Weights of a small image captioner.
Model: 12.7M parameters, 40-pixel images, encoder arch vit, encoder norm layernorm, encoder moe top_k, encoder num experts 16, encoder patch size [4, 4], encoder layers 8, encoder width 256, decoder width 192, decoder activation gelu_tanh.
Training: soap at rate 0.0017, 13900 steps.
Data: trained on views of escape-time and Newton fractals, 49.1 epochs.
Rows from block 5 of the image encoder of a small image captioner, named by matrix and row number. Rows with one number within an expert belong to one neuron, the router's apart. Each number is 500 + 50 x the weight over its row's rms, rounded and kept within 0 to 999. All counts start at 0. Numbers have three digits each.
Before each expert's rows are labels from the 100 images, of 14848, where the router gives the expert most weight on average: "strongest on" is what is common among them. Only what is clearly more common there than usual is listed. The data: views of escape-time and Newton fractals. In brackets: how many of the 100, against the usual share in percent.
# router: router (encoder.blocks.5.mlp.router.weight, 16x256, trained with AdamW), inputs 0-127
# up: expert up (encoder.blocks.5.mlp.up, 16x128x256), inputs 0-127
# down: expert down (encoder.blocks.5.mlp.down, 16x256x128, transposed), outputs 0-127

# expert 12
strongest on: sine Julia set (41 vs 10.2); vivid (33 vs 14.4)
router.12:525446471505510435493521449559517578579437520517505552518398464482517450565457518439447419552556494551497436541511432463646456568525438489404515566486550496556411442465421548519531492483548466536551480491536523462459479583510544542490575629549492434472447404468569472568576483454597486451450500456530499585475420554475511550469541454451588574518441537540525495523447558459465586513501
up.0:603541471500510478455502564461460538497569453474490457543485522467515506526490541465473572546487470437503549480473465511463587565456495437466549442488449411537560609503447572484572478616554470513543645553403428439561558599445491551554442456555473546537461543503480439468531522458435524486525494492481489607504465444531537492521435502571496529448513510392517503551445461558499493501633
down.0:474507549547475590551615486497427430485463441471556580502481434451555585549556514501461436523550425569514507526501560490500447430548497451491462461447519530506560516485504519529495513456495482455429484488514481563516540454520531487463455463503565482469448591521379481526459515527516608455551549524537498534501505436481435512535596416514564547490453504568553487459608476567566440509434
up.1:489423445611412509499463524474508527479536495494492451523563495565393529532485483539558466469523554425464497496467489561578464497553476532498536485607556510496520499457524586520394571451490612469633526398584551533572406614468391443465408633485553512547567547429493492474452468570406404532466474442462448493510542463457448498457564559420530504504514509483525417516545490554443529449495
down.1:470430619589529530547494482547478499555493514487484479498543485480426500496496433504448489456612534502546490484599388593472553556609510471518475430339521561523472541483467462553496463463518395519574466517488573459448455519535491536457451554585548477515552486463507514476507569645486521475496535535479538574580520494334466517437437560518452432527489501422506510526437507460449490558465
up.2:491437542550527411498573559503474517443479423533511524580516510503443571561515473563465526456455468541503547514553526477499480495386524470528509490502520506500484499525551557422482573514441465464518478443551528501479561527409383475506506522528508602508471524537553574501514535519567564509539584457435472479400491672603465516448484534460487497457524522538392592556476452621467472384437
down.2:572445451404521552439482573408352444509544396510558439478481544627476571513533531509493470458448488486547508561544516556494536472553460599425519439467414531522397406419440456533581498628537432604520530333519505488498520479493433526545538545397474427495603481547513545501511503474422594573559496452451477509456508405504591483398575469592504540481539583513489512417506470547497527467519
up.3:441566387461419500446484533442526535486434540505433486535517458537419489535403463545427479497549511561565490507514526555495499463494381469575529498592524528442519479488470450445577427513604487554467431474503520502404532568410542667471436493527492496485516499538458472496356582565538493537465448468483453508483393541556491597554496517435468507550409499479465503500522484497493455552482
down.3:494512463436527558477504522422568446539617538440550517516567521560494451490465485465548460450515488506415487481522448437502535463584546432522471537592420489571624495542416477576496535579447564512372456570564560476438483451460556432530454435561519442506452399465497463507420417491584581496557523591522430495575518487470464451497572496501435485529502457451479441530453557502506520438566
up.4:530414438435616519456472535518580446490454507532518541526436468445587479504507525503527525503425456396530593452516611553536525524556467555489468533530483520391557527472577486460448493493592423497511505555526510515501599539409362540592507438487465515445550547522467475484462462441444527500530471454451523564567560554470508495562441419493440473542456440546564415495554526501533534489454
down.4:465470451548481489478538461481543415530453570485492509515543493537472585431498559559504442586482428536442424515503498492469560553468602464486428412493521526479457571518476503526472480457470513534504563400496522538580423466453627349498546445554487458432548474410551459509486500486500566477419527420528502556534527482469418456526496586430515541481452491494458407560512476566502560569486
up.5:490456472606462520625570509422606473448534496560412562652465499493442509463445476530485445517469504481549479431515435558597476540508544441543439399522447535476507503527572431502491535464475518540459465498487561539444456622483491464532467507589495453465563418494559492379480547559508525486476420534474492515537484418524523554534553507544483503598530477535464436491498414458442536513458
down.5:566583538520454480463540502509517534441551528592503542456599462525430400546408487478459509487497579543505567479572504472504502478526417523479572530405451475513434443497608521585539498470425491439576431536466504466469453548427567531420463529443517548546546502550493463459532611544447464503501428442492465508462568430485489470498490426494547359470502570538493543528522521436489630512667
up.6:515494482395488482417531578421470615338561480607491490546567534464556532480507489470483473475538441533457535562473487398445488485499515564547512545501560533490497575563452492504600529541475511505546504565548492543446537529518439438488499521536548475515446529420451506535465556533538426509588464506516525379541642483420480530606432490504470381504436503429487589518508482510572411533499
down.6:477497549531575392496548502480446427463524560428558534521491641424473440476466518525526499490500501525543518532494544514419605428466562427455476475443455495533560430534500439506544488468403409608558468485560513582435492491419590524561479580605442454541438457465490431484447551475449604498477493577601548460447483509508579456408580519583436537466491540483516480441529494564389547473544
up.7:445534551608562499599491495439493496487425453486494524490488466469535445503590512407524516503514487484589527509587533433494544494565488486469484504522463569512555523540430514506455572533480505548456519489483566555528502552496505534549502565473515597548501475505429471473447501537525497459504556503529492438522462541534428445395442562581624517471467533493475475388481486542525432529572
down.7:578448545522582594600458507478387427512426480466451473539544479492543524412474473464568446490576425411411581472540508541513481547624405453424497607447623504474526477415542452491510545556532544494534538537475440472531526434513481424474533461491525492491519468565540492491496390546455487563506484544500540473400394392420452627493474506586520482491484510552459482501450507506445502441488
up.8:555510474507509381528526429523534517552550551505569563419526457504508565546577400494515388524533513452539434477576500467526480528494456494475527399533532530451542535523572507442485466428442502447538503539434550433440520531534521450339575497550462507477504471588401526518426585436474477379574498546530520480503544415583478573517452445445533495461495472499534580457540471464522547479544
down.8:597513526501456484550509559487415533442541567556557526429486536493492474509482449506470419513560486503509309522560539481543401413538500492443510616461511482498424460480508537541485437435444518509572488495483536482500506578457480486518434526406403457501424540505436442524464398440477519470487549586580511560568451487490503476498477483434431460502530529525458545493512493436503477539500
up.9:474479517420520479452580571530567493483485593504530476589582500466563441486518470482422481440616403438529490578441535540399492490466506544429491496462530535475419533504429450429533584550539493476579607560508451494481624513459476478415476539472493429451529505455406530455586429543534561574539582530517539470432540365484500508523452503555543477483485453516507579515562526579401491525546
down.9:514489512535489487571480437473462523412561500574484462402422512546469426544627530487458486527447519509436459549520539491549587496554489468505432527521466496498516512541483512548449514542437476504419433537602528509489471509476566403502527578549498484507518443404570507453454599481462555509505547516497536492476592537517540503570519388546512527567478576426533500480511470586534482500433
up.10:541512431583517511443553482557589546442498548496491490494490533469474556546563572545485497611485490540467501562568486455581557462565470463518465488452501408556568404494538576516516356539449433493433478441433547468515551432446537501580571457424578544427488571526561501430512490418460452561497420596509521535428481437453484531536535452430567516488519459458444439400581478609478535548577
down.10:540538457526578484462522472506554426519526449486513525481542592390457504518396493445533461535411543473513506528424475546382535521500534492541497480510594438526521408489501468488543409461493435523454513460554390454493524441548462491453534493475515547489429599497387464470543441495514433417568533461523593426457492544597455549499446538453517551497472533497458463434511483430507516475560
up.11:454442555401485557489485484362567501589565471473515563448428506603450461488467611465505551418528488586512491486464471473444546375470546436473466492535560512447412478512508494474566464536527516524517453405363492508479554479548499370476473482477530543523457522544503493566480508523509524472547511513485522457526493468495517521500565462502441639474413607468500448519503563567480487491493
down.11:450498516550432393497490498579460405580536550515534523558481501488491477540502579566417478560434519415509533503499439560451475515390544524530459542511445419521472468475563434505414464492571621449528533535451516472555460456416495471595507509499481467620555544542546551510447452542523505467509440551527468487460487416431532520475370553501509594476511446551518469485474429441500513515492

# expert 14
strongest on: tricorn (71 vs 11.1); cool (34 vs 14)
router.14:449540538469463451541548551519481555514507414561566490430490494490517483540533556473477477487527563530566478478527456445572452498487527523467531552537579513445500547522558522529557472465461430579444423514603481441531536528420573428545515541490626538390453474534464469555568521490507490450455455484509549464419496561479458584580606539496555487492475506423479540537498511431536416528568
up.0:449492474554561529532525609538501485502449513490532469525395532410369568631555501437459479562571531466555466496448482500484542426460472426438421427562521531412525543457516507468450431529504490521486502480568536505431481560529460459492488550549475501464491459418523546525525446451534562491391482510412584483382478477501513548495530539549519503435463516442461438392575489514552520455456
down.0:518437485544538412535500476600446475502542534468423585459498532457568509591517519537509459567495459516491499522531487535477487524515529548547472488500441484458457487434543445399473541488522518501508552506396449518511455483449434446468531504621530550440554485498425498578459527481506475582528541465619480454411426531388459442523527509475537520431460485574569511417486468416550569575503
up.1:505535572595492514497493613534544490554506575482532413480570573506424476542508481563510446615462543470590536509519422536463483500392531460541505511443557400537496460543443534486525543482519489522499527532446461473493653510419503491456525530563547487518457484539556467423475520572587480479499485482490531501552511496476496465529447486537483609518393518451522519492530587419504432499435
down.1:579528502468499433581498468520451536547549487457548450525536597519497544457452518465563492441438483498535485548500445520497394498523491529485507483426523418472487441568478469464557498509489532542553430385439542540614516482618475499420458546558429548489522564499435568515435479445535500491534440535489438480450608471535409513510538465460521490473516518497490578537572561566423572386420
up.2:518530597478515471464542479508569564532529470444502459504559515509506490460482473497521464451507500413520519462541567402484510510458533456522488505462553422403539452476508581515550473563514473433542501471562396494454517498610523507496461438454469613528588460512435425514532523449440503529471422525577545470516581545447534617635489403514433482425450456459547561429444504422447518381471
down.2:490475465590455475509455507559547494469471595372493509501502528520485558621510501467438446494556502473435474530440536465508495550499580482514405534391573483517518526467469478596549473505546540530518527518507534493418414414415501514417567404508420479517518453478540515401550472455499494489512484507444538493546472557465496574472522538423484476522525494485484444419465501479469477504527
up.3:495602550473472482431509493514539492546470492562453487504433379520589474567511518463550422494515512509551523433610528548491471512538535472543384438414406508414451538518495419469519522416562453503478520543389473395494483477602550547496558569550485496601452539488530512491444489644528505483392519527507501448502474470459443475480508533440582491419476535439437505475516517554462502550589
down.3:470452520446524534490559543503513556484537527460370539467503568511452569520501483354501518526513513420522614449519536507562513470524491525618537438478535414455606517522556495565481466524521507541494561451468564582611405506512451478460564540541599451483488619467545476374529541500513456513481497493496491683599586463457457428550483518519539507414558541469426565495553484486449445513444
up.4:495557486484547357506440589460496508467465524399517466453547504532528594441475497445529503426529523521515475544524552455618491484502497530513492485583475530473559662549496467430499500446477524536486516472416519558438438525534502531495478529531418465503470455519414491487485455481475400559525545534525524514481555512561427501582460466469405443526551463545505586517476475486488463580559
down.4:542512487460481450504500502494542469536543476576523520432478490489544432463602494470534630365459518496507559487580508507548419546436630506546549521550541561524474443548518517522499594440460496478444494413487506494579520387481476498600498508494435528417458547484475517556530495455550530497527441596487421499455460476365514512525516569584493491575456552379494510513478473556488411510445
up.5:516442452497514521484513459512517502515436471453552515471515516516527525522509558424454472417539368464549514494394503532485583406549475475528436461508509436486399590454449462483492487519445501517492538514511524436383550453477558413485519510471487498575502395590480597471586506528490516413563493453465492482503460561591523460518408567546515521481580572488526586442519512544517537530523
down.5:549522379386449407482573578504569500497550481446535497571486557434540601533416536469514556545393531502502554516520443587529464587390533478454467569518504479480601474442433517450517514575526505537479463533465505468515490474627371450541521500447497498521456511537407463524465568512566508595473466446529585462475582445511465496576468533505486565565500488436439368553514538551563518478454
up.6:496474555534420435501492394396510438512416414528503598421492533528480519517503459539457529505525459494503605515526535509498558463486419509393467564494505539447428595500516605541505450481496537440610598424462571540584483553477542516557508453589460484468429507507529508474437489471497467517583539488445529454529443438528557481474524543528483533493516552454576536452473447576536385504452
down.6:428515456510467550527443456473492473593512530509554473532405367532511501462516515457475466463509519505561554450505550549555539631526481476485502459537381537496528501488517542483459546523515583527462549534499561488489481395502538540473466464516597546456516498572611429421553437619589489548459474511489491526428459427448490500520518582577543571496566528523491465569446550459503446530449
up.7:501485582486547440502534559522497516505534493510525459564516471533568506448535555483586450435540595478525476537460525479529468512494470505514515520543560452487523487488362474487528573556524529449490525445459489545500534561485488520470525402467522557513548504492463498496552598434541525519502506531469456562557590452497460449469590568558488536481463463503524397481528588421549432467483
down.7:547385536521525489415486488537503473500516519562428459517537433565594519519461520554567444515537475487537516562530448487579392563578524489473522563539524481541502476558531573513510480565454490562516460531587574519538483427518513451499518567520555477578532358492550455552524467422486490493455490455476484529506437435522486570455587434462489518508416492576439541459540412488477498472473
up.8:555495530432527565511554495495462542488444484552460535495590483447564497485507416531474505538461430445462545457524512513445582464567625508512520433480388530624462523485569389465467548525501469618574505553497387526501493618512506433514519462457408512525486545504558482524544526552484488443558493554496466461625467393570473439558492479434505500467491534505404497473481449495467486476507
down.8:628500529498488458550564517461475472534543451545543451418400481632551509503481512477502551542509385436463458502490600472463484528517569477405537403547512461499467503573552459503432489488548426517502528461444495431491402586575567525480504548476395479486511449457506556456468461517523493413521525510496416599524391461435473497478452505498561468516485432544449518519370500539534480576467
up.9:564469482413473411533418567508491512546527460492460496538471493538461463439474448554612564552593482534518458530531523468468509504549572442522572414542513533438506562500454514385532458490549545544494562390512511483543460430453458301391501517547408521414510486488514452481504531551567506518623442468536493427459564480533517468463448535555538595456538386549557539483601529590460469538525
down.9:464523519482551380414502455468435531546507452532458464457560504430586503583438551559412516501532593400517481516542503473430504497482522452470500542510493492529527477465534500405534470397567425518513454523505539441447480582526596538401453524431526438417489500510520507568432437412469547477401531567449488461487482538459535534492439492597550540493456534515597502482483504538556436473438
up.10:448518509506538488553519512460521545604475568517468480455528515484514466424521496562506475563488496446448433508487518552553525477549377516424578555475477469580427488597541547554511467454433598390391506414560536508512510589505607451398539555491480429524588505480545457485447507544560530445535421531395507444504503405419515541528491576468508484546447477382573407577577494416450451457533
down.10:497515502481514609508534499558518420420514588463599485624504462458493491546523453492550502511532539525430539513505454551509470645457592355505527478524471429527531550520604471402487514491452447518444500448456510476445593542442559473528504538516531585369498532497580572462515586470496498512500513500511513512593479554523519456444484452560433551472525434475500495410545460535477537488499
up.11:470476510604481544449611487493487499464496437508524455357441450475604481485375505491525435525452506495514651483505506478514465478460598486489500464373480476628479538505659462576470478568462572483505472490537590469436586532483517448513505520411535540455508529523514446501418489462580437482628527469535414510530454494433487474515437499484524513451529544468498550500576492391543505482533
down.11:441459417467495547514425509376460475419468417482499543455507446480573566444570606505523499431571414569576426452556506600454467448461481483527404480561490431526438499493485438465475478382438510513487479553453500523411506551459540528547530469510430620542521512489445547484556597469505452450486467519457503417586484534577466454473434594506484518511540480520444422489374515480537526446515

# expert 1
strongest on: earthy (76 vs 14.2); Newton basins of three roots (38 vs 11.1)
router.1:478520471580549518561518461530543511532458552486581536538401537456451477520476562437525406510552488549580437572492444468604436544503512526407545558461530500480405458491401462520493506432530524603421519519587433449471529548510527541513533554569587512439423422541544528520534524547519495478525533498474540412444487528410518584558560491460573515558502593431484505548497531461456510554525
up.0:538567542512550529469421522494474501523458539501566589472548484479581507466483494502472508454504530571416513490518537444541531499468477504538429426505521515522477405502409467496590505471475465470480378492428405605463528514454514439505509475450565518436408454428471478444518549462516521415560462537469455458404526479458497453488447489465505446446517533542474507550508446514501535528501
down.0:502503482495503512483408484515419520455527556394383401531378527459456432618488517520560543427455506526564583478473487551446454550482522509480553440515485454463420545516567578470534571439481538427523481534510497459485547409523529466447532530444444471580533439509482502476477503459542479511599458437473432426424452504492570546502530536518481487460465521485459455407540600433529597501498
up.1:400593422514468488462532480551538470419497552520541491529524494512560514451522594428517505509458542532462471495558500451482408530545483528545475563417485527499426461482429554460472479546396522525650408451539465499566446526486431438576547540497501534453421489515575445429513462479458454491496504499503548497494446482490519461464429484452493498502540561474525494556457456585555425421569
down.1:550524492468557526610541533585505495542502504434558508517464448468486493510426516463448461465449479526522570522523554472469495560463475494572516444485531471552495464535516529463436504487394433468567506405431517463508521352513505469485541494503568529478401515584562502582515557453529540528553506497449386536534542541541458504432441498433559534460498510496564409515409530484465636526544
up.2:455475458494459430505429483498492526495517474427577470524487473552540526537435514520461472470508457478523532469501466482534472526480486508430445430479603525492441497406500443497522483550444491597518590566489477567574477565391485481467460450455531476496469431569584547518514504441539495547453553369531478515484486552573472498519489476459547490422534530460531494412537457485603479525497
down.2:513492500508469468485444514520516461487520492496492426576630476535537437558474456427478467603444503470563536456423578473450529533466476548483518479500570521460471484532494547440558461474461609487506475483432519582484498498541459498494521422494459514509432472541502530518463421486515541465497363516528521515470537513511421457455539429495443525516482490432550481613490485445503487577515
up.3:492545462491537508503490409465483546475406552477566414533441509512505532517452495442544450515353412532564563563472544440507470555502470487471539574465486473587491560532420531475495469500548450452592515404543358529488480523491405479553507450453491444512470493415474428461590484583592541525496512444494538448522461521451464577524452471480458463509491589515495482541467525464481437476484
down.3:465458454552607586567570567572499481505611467478489467491532547508498494527541628448502465485530525525502550526496469396520529459467531460466473537541522561526607423456467515460442495571471522521560471476457434472525457414518523570554544555440487610529480520546560465487435485476489506501552550555470465507531553507536552510484492504541478471523456432454521570409457563530466577453479
up.4:578525532461493482575537506426538512446476468504423527513579598476474455471557471466457527527457574543497507507468531449502544588418577506456529462596463503439437508568454572551522500509499531561577575517373572596521567511477623462493429466482479586501448579595579408525503605522538545531520523585558505479497415440482597498481561481560479558478425438422549527477498413530473491549538
down.4:560494468434538511455522441532523538497451445384526517411522506450532505561583457527475461480396497562427549526426499420458609528492521518518469433491541475583459527421542493452446524475502590414476590415527581503573499558423550548485478402584465486545542553480386457477484470471422426561420503608503440411452505473610539593512439491520492544419449412535591549389544512429526546561509
up.5:478430487501510480392506457546491510490438443509467474511502457571510431392444549522419580462424574570471519531602548610523546471515540490487451499514612525459448519516463460471506464549523538533462459565374447522472569446519517506461559577438524511565453495471481470479417428478487484479513503552527465450548528506508485479436483584459497432647494449490545502491550545474526428519442
down.5:518493482462433586545476470519558592474454510493498507417506503559595566533452381466487453524563490446618471501494483437493487440479414561421584550453516535411453490517446507512499414557511479497488470556517497500445456519544525536596423473533513519434457405511509469642506528580423586575480554548491525403535554497439445548498480425589480536578517439430525451495520531476546488570527
up.6:521339440523479578511460490373442537444569495419525577474477573414587473500576504524558503469469448498528510529501502447433445513524503458553577466530545430524469526514540453483581549537484498559473416532531425489475519431466462387562488501467487537500570429483529474440446416388582499503439522540476494583482550607522478494560530431535494547510481491461470548500546511523501412545448
down.6:411563536445574424449430416497427470477532512554550515495531507562508527515386555538554479556406491531453500498479423415435512541472468533498506540537455471477466480506488498535452444516454491487510511504565406490426597464537490595506518417526554414507484537420537526544557509480554543538466350454516453469454470534502525420501537538470511462567489579535506523460475628459491575465486
up.7:474432540493541514445481438520476584500602537490610505360471542493521440579462500513467481449565477589570469481513473538536527456566534484566590476565490455502569437480462417582522488475481478485505465571563430535408506535488438476576499544483533563510476521526518374435537556492559473540458473496452563560495429541462482518489453470472511377492461565439499461378583462499473526541539
down.7:491507531573509521565516486490512419458512510565510544486484560452353446541452526490530527596525586576492554556440512388609434513546545542544505439439573462441481441479529481481488554574521537443562501505505450567492435577498529462454492485530480491429458525456493452444573535486518603482428560464585460498414485505516501438597533574509538567425529516526515386573515491510377508437460
up.8:510571477477545565443464559491480535501447437625495487560452522509465449460496518597592522485433535495478497483427433439519497555403493487516511526493468577583546531601441473457447486473476405568514424497440441483508497531523429391510459535609462551474554469528565608475421494606522461505480419565456545475559441527379511408461544512457485524549511468472484551509496481533531520548403
down.8:510508585458507394506526628502462478555526489444368522564525450510551486461402469484509549434507485496444555477555410549475418431452442518506478492553525467466502413493471491550499460459502444490474543448526515487511577414481525611518451462479466434453574522470484509558503500477438588400485602573504462456492535463535533498614495421525516536485415449528518526517565510574446510520460
up.9:538478493514484498522476532441549551531524497549473371479564453494455510499515522539558546465446511543608439502453512526471513590600474514439516584575357556552431489448519487413474544497451526396519531531496400541461537491559459539494548469433330460420559427533526455464462419594520491494503489489461448507625505584502492517457462492468487559494489454471534475494461486458505497560469
down.9:395624500563547372615486612472462515556436507489421468537503510472423519553546475512485491467552569460512534476475503510523534537435536495482427504500413450501427550465441513418460503476529419514488506490516472450523449511577514527502393463508509482474516485495547453509522478524486486486494557466542503480550508538521492432650465461563478516605533484506467479444492599455443495522471
up.10:503502553512526587440515488476454611493581561541467548502508464440551538510552499453524513452613461552477503499521494484580473520608478480528529516526510476533535426492493419461514645444511471509490483516484519507381476460538507449512381486501430440579547417528516576484535497473526479525493407471555453583492506471556480430469480441549448492350603559506586533484618408569562537471501
down.10:495600525519471473457531446525571464465531455511482565441374502390556487436486551592545465487496393416460525529527459536479482518555585511600492472570549465512358502565473478516504523500559553481524532506488548474467594459554472495584488660532477534530514410577523461500510419507447609468553472539574528427511493512439463476592579537441476480590485484559525449540528410472450404466432
up.11:522529514475513458477431463542495559456521525491496474460408432537443455515439522445450517521450469561471400471462448487536575474543574417484501488550449495545459443475496568500550397441491464476488493447520494501468418479473511531456533539488529533530586476508538547541569590558522437358436545533433507572487587490546508514571532475467618434505456471578424472390485522387474553557513
down.11:569526572428463378460522431449526466505562587459488453503534534478575474435472517568502555495545549488419541492481639572507512558477505554543424451505543560520542547496530560512554588461476528544504526567479537538487511474379508544453556520511514480452420450465470492617435548507456483511486546528538534509400504538432499484486440405504468445558464450474573551476453383527432383486513

# expert 10
strongest on: cubic Julia set (33 vs 11.1)
router.10:481454544495547516485523523527497544360491546494444447527565494442573505494504430443515596506431476485524507517526522458466613468523397505516433401502536464450563632447519461524493545454375439430405450486477471566447610497514440397497496488569560480491563478541474584449502537474442468470515487620571445511499465458557460557449517513519585419420514496493552516461457516494426587455513
up.0:419503543413478464542494559530521556565511530473545544569529439553576470484448494488414449516586532429531522455571487492534509528485501554523524530362502542570528591545528396490594469620479525541562545522468566512484463496486566542517433446470449484457541558523529548531512481445513450478491495527502469585516467438479480578494491482452548484482510482469473463501561421485614458653529
down.0:506526414529441522489548412543490506445455509398491528433408493511498484512409521445509496490547477502587535500516497534549550527539408463499531424468498484495583482618471521515510520489523443463506521463499573469517507499434484571525486573531493573512545493518527431479523477508540526545675383540534436474542469558579534504459495567499438497607502584464475545498535481556519522596523
up.1:441419480580460468423525538525464592498385471487523548538526470444638463477538559559510546578563569457484456556513523513536566465503586545475541474509505463467539536461403485573472505469410569500426518519483371402492459537489489463466598466459501511441483440484451413574513404542527535457538483512367420512568416561428526502546469513601473492474414490374552403551483522536472517552536
down.1:538520454467483531432469442474526485510618491517449569579552616453444556503479563462477498447524409527513492495571612456561559424540541426512549478469512506504506550464529433474534413481529634505473393475499463452449499408430472486474533467561488613529542549505534481526564555562465422470468518522433556481493450520410479474466507472529438492450577476517517519468469564544423472502530
up.2:500481483478506543549570551555492521497520570488489488527548538476426496471515445495479471597511493463523548576546494377450539519478524504481472426541440534507488468473536493427503513586516447477516526488569412568551559428409508490621605519475512513517526490468432538443497489462538545484557491534437530529466443461632452457404509446497553542556507553464485496445541448575433446510398
down.2:494393516527461539509474522462521476477448535505488533480526461526599520438507479469535458553478433488549485595458518601505434521480468524460515522546587539486506486545497492624527394511556455543450457469481525405440479439489553471527635539492471571534443436448534501497434563421410555489495431526494525444393494451506560574456445580532550592492450455485517591677506575533468510486499
up.3:552471505510550460486432495501518619446525536544501464451505496518547599533460522325603589389522522519500489485573409554617545506552497433412414504558514511457454578510626572604509445486472432455535440549471502460440497506487496480457463511517543506468517524482472558483401583501453505464507446490540526572512491535546478464444607578490554471584446506528466463561586381481554546517573
down.3:526474473503500412530556430586361465509588472476487423510471443506531503458503524586469477513491523505510483576506541536516482511580488507444517489456494470529457485515529524534403548572498630523506506477472523465596515456529499464461556544501563422409501560477570461509571523470557538585430513518536570491521542510518521511506558402545603487517467460486446488496478475541544525538553
up.4:464539544556509500494433408461543555539476533478553569527461594498491419468539521453505573440519572422482531388543503484459409464338512534546542471540493510435546582515448490541400510469518478531480515520542485538481431491459410519509559469550535435515368582446507430454516512567519527503488540492576432373511528488512488504472543523537553472539518562553478534519522501559473531547486
down.4:435488555468491501548593428498434485464550519427507520518457547511521538462539516395593437621487473418480508507527506467495497488486543465522462481539496491489480556505507436561505480483592538333464487492595505550514507580536509445456595439597531571451498475528493581440492529502528467599410601466452536466451541623472495434427466459433522518524488573400517494466370502488398509459552
up.5:506495541447445506457449538430524524466485516523498430505432519400552502561492440421489538587505515430566524508509498495463565445479498534509484430505435474592511579660521573435507403563525428438410584534563560539543453459578420468402484516536485484539553418507469550495541453488540529493554479536553505584439483555467491486383455544487482498533527470508467625433576497485452521531569
down.5:511571480512475553503581543423490540567504441506479512465454506581535558482577389521500529490464424589482513486444478471509421441601524480558491464467534503497444485525552518509423483500554512522482469472523464487491542456466526503524558588460409470471401511440506483396426496404462501570558575511568439573579422585583461429475523504493436473405513476481519485613442487511494395376465
up.6:553570450516486457564419554356452560514592510421496589543421461495505515476534482493419501553497580517502524511558548501494540493453507480565579465542484415437573578476498477443549612545499523414535564474493461476464496539452401465500468587571581449462508528423433558490502542581437530480557535519337505535434548506551449526525517498482639449560502582512532534484509409551487484555460
down.6:510607456404587487486548431472531524494548531565571574431497617491535455460500567492562647470427513547498499582410487493445525429506486515493465507506597571465473453449480499420422547493559506511486505414510496459448501543526532511473499467602457492468506530503505523550506484502484533576533483365467544394454510526430487458483507443530461484579442588531510560469513566481460511453513
up.7:379643507516503462518505574482533463477468520473479583576432519505586473540406561553566530495510446436560476528556532480423450489523535539484560438501566466467489480576541544494523483520451491453544463589544471515534464533505605503525542438511368504513510528462488426524453541448589614566493553598444526416486516526528501534595496456543529451477464570493481505575457588485490446509512
down.7:457453535495513449446448503435540447559497486447481474502502513482375516522594491572480527394562548510536499454538471535558598432554444413551531555539534513532520464508509598413495498521444462552534537460478483435496501506390524450530428514468453471471412512533478540587505561504483474485564493503490471595521439586524561513551497479493492471502460451477563545430525481508572428538502
up.8:475534569466458377492544486466542525445501517537453463492531444636522500526518478531557463513522468536499569570520470558505635527458506487368546565430519519607490436538489475564516420554512549552509456416520565490445525481515510631591433524438464562560490439376497463474507490424555517469601497503476448511478545460508554509444508557541604449656567473452493475469499490519523558578508
down.8:506592464498571558447444491421437568469459422459490603478571502496564482481505525512490550513544506479530444483431353487503485512572500515314463504403439492492424447563539475559395502467494509473551451480525506557478519458582419445481553513449563561496510502534518503502484502418487559529463505586425581531552540528506423540453603421464459481526538439611528467434539566493497513541499
up.9:508543458464551504471556534469404530466479444556492482478528561544555588549383511459531403483549512470482555530559546529493496505515494470508542469551467548412478405474540543460484481548602539494525531504521459476391533523570527516515580475545490529457483431476428579420559507510485541523569489525469472420493553479421518487588467592570555557620517534497482480513441549466447596430536
down.9:564519432394527513495540474608518585432582519657480519540491461570540512515429566522582539485527457492477492566523477495461376484482544429580458413489548473464448577446539456451425511544521447526498568495473496423483437536469430532454610577555518471459443472515398521470530523444553607499462515500502456495566516490516592542417444514521379528515553567512449492496534426472456556554498
up.10:456567468333464535487502439487478415554516623472452538458499516460453474505517536494500535476446511543457539577604432468486521564549517516390491437404546542511452509553534537428457500502551541563540466517536486437384531391540517518534371471435558427444512529433488507505542552355465481599488458570535479478510518476549557547468475472456475445524533407513508498545437471498536445451472
down.10:560414525538512466476535456534483598576544493364502462549433447544429553487471550578484509525490493455460492559564493602569512424441513464531498515445552406474473384504591430511558590525547573473505565483515514562499496571587418497512570503406499461476608511492564506507451504522500445474473567502440508438558527500510491504546431501473489453458483563512524480481518488552648486490451
up.11:506557545564610462431419603400431511482549548436555531507558444530587452574495498532540493496583453435479489491523446482450513525563575486470501449523460521530514506507500564474413541505449426440548527537506464541523371455496439487466486526520413524468547487516339453518447514489515485473463501545476546461528509495505420523527451502499560485512485579454470530539509557459484522536465
down.11:533549459443512451528514511402533449485546450492496564514551551488489487478575491500488528463562500462547439460600475470499549503409613465485585562557502514477501486555570507631467527559562496450585573547533474416458501526477469535490518527552449445460537513479609490525508553451437473481660501423457446456490466518573519548576451515451431415517434486474508561515458451548484431499506